Rows from block 4 of a small image classifier, named by matrix and row number. Rows with one number belong to one channel. Each number is 200 + 40 x the weight over its row's rms, rounded and kept within 0 to 999. All counts start at 0.
After each channel's rows are labels from the 100 images, of 14976, where the channel reaches its highest value: "colour at peak" is the nearest of a few named colours to the mean colour under the peak. Only what is clearly more common there than usual is listed. The data: made-up road signs on poles. In brackets: how many of the 100.
# convs1: first pointwise conv (model.blocks.4.convs.1.weight, 320x160x1x1), inputs 0-79
# convs3: second pointwise conv (model.blocks.4.convs.3.weight, 320x320x1x1, transposed), outputs 0-63

convs1.115,228,229,147,214,235,143,242,241,149,156,225,148,192,207,261,228,134,219,170,221,197,229,198,136,236,187,185,157,195,195,198,146,276,159,191,262,191,182,122,231,141,200,209,213,209,172,189,251,190,220,213,205,190,232,180,227,190,180,212,194,194,147,261,224,225,180,271,202,200,157,153,207,215,232,186,253,172,219,188,263
convs3.115,256,174,230,205,156,254,243,181,177,271,218,184,220,186,245,171,242,174,240,176,204,266,203,195,137,206,161,188,218,223,191,231,172,155,360,164,194,156,244,228,193,261,190,218,228,174,192,224,151,184,198,284,158,194,209,212,221,209,128,151,187,172,249,138
colour at peak: blue (59)

convs1.93,214,238,247,220,220,239,187,214,255,240,208,199,143,222,255,119,176,250,185,223,220,195,196,158,268,166,163,243,161,156,173,211,229,240,214,132,190,205,169,291,213,170,214,208,166,153,200,219,220,173,181,192,244,284,187,217,222,137,192,240,132,180,175,195,114,215,252,200,168,204,127,199,262,171,212,241,183,213,172,252
convs3.93,203,137,194,228,159,243,213,265,213,242,210,228,214,191,134,170,203,242,244,191,194,242,243,225,177,208,169,175,226,301,210,220,227,191,190,246,164,261,198,201,276,281,269,222,190,145,265,185,217,235,246,213,239,233,204,231,255,274,260,188,249,181,181,204
colour at peak: red (38); pink (34)

convs1.284,177,220,149,138,343,242,146,161,135,210,221,158,169,179,237,228,271,160,284,109,221,124,196,220,176,240,235,182,196,319,203,227,194,156,209,170,195,226,244,180,230,287,169,192,175,169,288,247,195,194,249,142,221,245,274,185,232,246,144,216,248,261,192,139,201,232,192,200,202,246,213,155,179,191,169,193,173,182,252,215
convs3.284,220,212,161,195,187,239,179,191,226,214,184,216,229,203,222,219,224,105,213,220,267,287,202,203,199,201,200,161,145,161,225,251,143,197,248,186,171,221,304,283,192,244,171,157,206,177,196,186,252,212,188,207,209,187,178,219,228,154,178,211,213,114,79,208
colour at peak: green (38); cyan (33)

convs1.299,183,193,220,175,216,210,148,236,273,184,195,107,159,171,240,217,203,205,183,202,216,262,214,164,220,129,217,137,210,162,145,208,259,245,239,190,168,301,234,204,234,181,147,228,194,163,126,256,211,143,137,229,237,244,148,170,166,152,205,220,124,265,244,247,128,170,261,221,135,169,158,165,292,178,148,227,217,208,246,186
convs3.299,233,182,219,94,162,158,207,145,180,187,172,185,185,187,249,247,161,188,171,185,191,118,202,219,241,197,212,198,183,100,202,211,253,220,126,219,184,161,152,229,117,165,66,236,277,222,192,197,190,200,206,134,199,214,238,249,203,185,205,216,139,264,256,185
colour at peak: red (61)

convs1.125,201,216,153,190,200,197,193,195,176,278,240,182,191,164,176,168,136,268,209,182,245,187,119,167,243,142,188,117,221,239,185,178,236,149,148,207,186,175,198,200,170,191,250,189,150,188,176,174,141,188,229,269,184,152,175,174,154,194,280,207,184,155,227,151,156,253,205,249,269,149,130,212,247,192,232,174,200,200,295,215
convs3.125,196,163,229,167,157,214,195,187,239,138,180,228,229,190,203,182,152,168,159,151,186,133,196,126,254,142,158,202,194,225,191,205,186,291,159,184,203,198,140,226,211,183,182,211,150,255,272,199,202,178,126,156,262,178,229,169,194,182,235,185,194,269,177,206
colour at peak: blue (68)

convs1.178,184,284,202,179,284,258,213,219,229,188,250,212,194,194,236,208,249,195,216,159,211,191,177,164,149,255,140,148,145,108,238,150,146,140,247,184,219,156,218,187,205,231,250,210,198,173,224,238,218,158,247,163,197,190,301,224,227,270,190,127,122,215,235,176,163,176,137,235,281,162,257,122,170,162,167,193,199,260,203,187
convs3.178,153,180,143,218,193,218,185,188,169,112,165,213,145,193,233,128,205,225,166,155,206,159,194,119,164,174,115,148,192,215,160,142,232,116,143,222,193,206,191,209,176,259,200,239,155,203,218,165,149,83,223,198,239,247,243,165,174,168,225,134,217,194,143,231
colour at peak: blue (30)

convs1.107,215,150,232,169,168,206,137,169,247,256,135,172,213,189,162,178,170,202,201,201,182,306,175,166,240,191,173,211,233,213,168,268,228,249,137,211,182,166,175,86,177,238,183,238,178,219,152,236,207,207,273,181,241,186,291,233,217,90,225,253,259,227,233,194,252,221,173,142,154,226,253,231,168,238,222,217,239,210,304,121
convs3.107,207,193,218,223,222,158,195,284,167,217,262,205,209,277,170,152,271,200,217,216,171,166,217,254,167,211,215,129,200,222,200,247,276,252,193,195,194,266,123,219,195,188,210,203,249,234,210,214,156,140,192,181,274,244,210,175,197,193,312,186,198,243,198,209
colour at peak: brown (80)

convs1.209,182,156,218,170,158,242,183,221,186,136,231,211,238,250,152,196,188,246,210,216,252,259,220,219,161,231,210,237,177,217,111,197,220,198,158,185,158,249,130,247,216,170,186,210,164,263,168,220,169,183,142,185,231,174,211,201,240,142,149,103,179,174,270,225,173,160,190,202,191,255,219,194,254,262,187,283,175,204,202,117
convs3.209,268,223,214,174,185,173,202,160,86,163,224,222,260,183,205,169,271,98,100,199,241,169,163,186,214,174,153,184,242,191,206,173,279,205,233,207,134,216,199,223,189,142,205,175,240,172,156,215,216,148,187,217,273,130,176,185,186,165,287,138,175,157,202,246
colour at peak: purple (59)

convs1.196,168,242,146,200,260,230,203,155,163,199,178,208,176,145,146,197,216,206,234,176,192,176,203,200,191,196,281,180,254,184,214,222,178,158,190,172,174,169,185,155,263,274,165,166,160,141,215,267,206,195,214,195,166,258,271,236,163,127,110,174,268,213,251,217,209,162,202,221,256,237,207,124,286,209,238,232,179,205,230,221
convs3.196,223,163,217,155,131,153,171,185,185,160,183,189,227,210,220,244,220,157,258,176,285,229,185,158,205,168,162,212,126,228,190,210,179,157,144,173,213,225,203,230,167,221,262,187,174,310,161,206,183,225,211,188,185,181,237,182,227,252,149,167,219,185,74,246
colour at peak: blue (31)

convs1.182,198,246,161,184,177,216,194,184,117,192,218,293,172,198,223,162,244,167,223,146,235,185,232,219,143,265,183,142,160,182,254,222,214,179,281,221,161,202,240,220,219,209,251,193,241,227,173,248,190,106,220,132,224,238,248,231,186,226,192,198,197,193,202,237,250,199,238,220,244,144,187,210,183,220,178,229,195,216,238,144
convs3.182,224,286,269,237,166,185,255,245,170,92,166,141,263,216,183,131,224,200,212,180,163,176,203,180,175,219,190,184,124,159,169,201,175,255,195,146,244,217,183,190,234,159,216,166,283,188,280,230,286,211,235,227,205,224,245,207,190,170,178,228,213,225,168,274
colour at peak: brown (68); orange (25)

convs1.263,164,265,206,188,245,211,226,202,192,233,241,187,238,187,177,235,196,183,197,211,191,209,190,201,151,257,262,173,153,242,172,186,253,211,179,214,231,175,231,194,195,162,245,204,186,222,257,230,210,170,182,195,284,251,167,271,179,204,142,148,210,174,164,223,216,250,205,198,237,241,272,187,227,264,241,202,275,203,177,164
convs3.263,209,253,205,314,262,176,218,219,225,165,285,231,203,191,225,190,242,187,208,257,181,137,180,101,213,237,242,174,204,202,190,218,154,240,193,222,177,245,136,234,157,163,209,162,214,267,239,255,206,199,181,216,160,208,140,255,169,198,154,190,237,280,235,207
colour at peak: blue (71)

convs1.201,174,203,167,197,229,180,189,219,134,178,220,146,179,207,128,191,179,143,184,175,194,224,197,191,196,217,243,176,245,139,130,217,271,239,234,219,183,198,203,190,234,192,157,217,208,202,129,263,229,147,194,192,291,120,195,272,203,96,197,218,188,195,216,256,159,131,205,213,195,162,142,63,237,237,190,196,183,186,224,132
convs3.201,143,212,174,222,228,263,217,135,169,193,247,197,121,218,200,186,214,189,196,201,222,197,127,101,247,232,265,299,235,242,179,168,105,191,206,212,242,138,205,169,228,218,193,231,132,178,303,164,225,264,201,168,170,177,176,223,203,269,183,172,226,166,294,235
colour at peak: red (53)

convs1.25,229,225,222,183,163,238,275,165,268,215,227,166,206,241,249,182,241,143,166,99,226,231,157,247,136,181,215,227,217,184,211,203,218,166,270,295,252,243,140,211,256,211,239,233,222,162,136,262,251,182,161,204,241,203,198,201,217,198,219,207,136,236,195,224,138,227,257,246,203,214,209,210,135,226,192,236,305,177,221,185
convs3.25,246,243,223,179,175,193,163,174,176,131,208,147,235,245,115,150,241,176,81,226,171,195,227,194,156,173,177,209,238,169,167,226,198,194,232,150,164,232,190,196,184,164,203,291,158,196,200,213,167,168,119,248,199,209,172,168,230,147,151,229,181,207,210,205
colour at peak: red (48); pink (28)

convs1.64,235,214,171,171,208,164,188,192,138,99,163,246,204,233,232,154,190,151,210,182,179,122,186,211,176,224,253,208,283,246,213,271,204,227,210,272,227,165,226,205,267,271,196,218,193,201,207,194,243,182,232,238,222,226,262,230,91,160,228,197,174,246,170,214,176,170,216,203,218,150,160,221,144,256,232,208,252,217,196,176
convs3.64,127,181,239,206,89,250,241,160,273,180,186,117,227,196,144,232,120,225,162,152,190,198,148,144,249,174,136,139,209,179,180,197,139,186,190,197,211,152,230,186,227,206,188,230,212,187,186,133,247,185,210,199,178,184,178,188,250,202,114,220,212,219,183,190
colour at peak: red (31); pink (29)

convs1.273,163,206,210,166,276,201,221,290,248,248,235,167,225,220,184,202,271,220,170,190,224,157,137,202,147,237,142,217,137,130,232,189,172,276,199,203,201,185,219,230,224,189,203,275,176,202,199,170,236,226,245,181,206,216,216,170,161,142,202,159,132,191,252,233,152,253,226,240,187,225,253,288,97,125,228,229,173,193,183,256
convs3.273,176,157,204,149,128,152,173,203,172,189,170,119,199,214,212,177,167,223,92,140,123,244,230,206,167,207,195,203,160,175,207,179,223,236,217,283,126,206,164,155,218,155,203,196,210,199,215,229,216,149,189,272,221,237,247,232,200,221,212,238,194,169,213,242
colour at peak: red (52); pink (27)

convs1.279,263,242,215,138,194,197,166,159,231,223,155,282,226,231,167,211,156,181,227,232,268,244,221,180,209,266,199,177,194,192,219,258,246,189,227,239,190,200,194,197,214,234,173,232,203,220,200,187,268,141,234,261,236,209,223,217,208,147,231,252,137,191,138,239,176,150,199,298,182,143,196,292,123,181,177,155,212,226,222,199
convs3.279,175,195,192,246,222,230,235,203,213,210,195,133,204,257,196,212,231,233,190,157,219,272,241,169,206,118,152,225,214,202,248,246,127,239,243,292,226,221,250,225,265,191,235,141,255,227,158,251,207,184,221,203,205,246,232,160,172,241,155,196,236,257,266,201
colour at peak: red (37); pink (33)

convs1.181,254,174,185,146,234,294,188,229,159,172,211,155,201,216,175,84,195,186,251,183,243,284,165,212,243,290,212,225,183,213,161,228,137,114,214,180,237,155,239,167,190,154,248,146,229,234,212,212,173,125,120,214,251,183,215,149,211,179,197,261,247,190,195,89,129,190,227,221,137,200,261,283,169,223,200,177,144,257,235,146
convs3.181,229,139,193,247,195,231,186,275,241,113,232,152,135,259,140,82,202,216,190,178,204,245,142,206,168,200,192,214,207,208,261,234,174,161,315,200,167,156,275,229,212,155,214,191,193,132,194,164,202,252,200,212,188,163,211,186,246,174,177,158,161,144,237,225
colour at peak: purple (85)

convs1.22,184,247,188,101,204,242,199,177,148,163,199,215,199,167,191,207,172,223,182,148,190,197,244,181,173,204,313,181,154,214,210,214,171,203,232,168,200,211,279,235,155,138,266,191,186,250,233,175,270,213,141,235,145,223,185,177,229,204,147,227,208,165,238,196,203,123,205,221,183,132,181,171,187,262,219,143,123,166,179,202
convs3.22,251,161,168,199,179,212,197,175,150,294,238,174,223,198,215,199,167,183,166,220,233,217,190,228,222,174,205,176,274,176,208,207,196,183,181,237,234,216,140,235,220,177,165,181,127,171,241,205,178,161,180,239,187,175,174,203,221,217,185,171,141,210,213,191
colour at peak: blue (72)

convs1.91,201,225,165,232,214,113,200,229,130,196,170,246,184,191,224,213,227,280,218,213,201,150,283,156,255,205,192,202,227,219,177,177,197,200,240,255,230,220,187,216,169,91,157,193,250,220,274,227,175,253,178,147,99,198,133,116,193,221,189,200,210,155,184,208,207,193,247,235,160,220,176,257,174,208,194,237,204,139,164,254
convs3.91,184,227,230,196,172,197,191,268,231,188,211,219,249,217,149,191,142,187,157,175,198,189,217,201,143,203,157,69,237,139,246,176,223,186,195,227,216,198,223,183,206,169,159,177,242,203,101,254,186,144,153,219,203,213,186,234,175,140,238,280,193,191,248,262
colour at peak: green (89)

convs1.179,229,251,194,179,214,199,123,219,155,275,205,178,170,173,196,214,207,207,240,184,238,214,246,204,216,175,214,118,166,195,254,229,152,281,231,224,205,127,154,158,238,213,199,150,216,242,177,290,184,100,189,210,257,213,193,248,215,202,175,206,238,220,302,249,282,222,156,135,180,225,213,232,166,202,246,238,176,223,246,185
convs3.179,251,215,164,254,192,179,227,212,161,124,206,98,172,186,174,189,161,237,226,222,167,137,210,207,119,193,266,195,227,159,195,229,240,169,248,132,238,116,160,187,126,208,187,179,133,264,192,199,155,210,237,219,196,116,285,190,198,133,242,235,184,230,211,145
colour at peak: brown (77)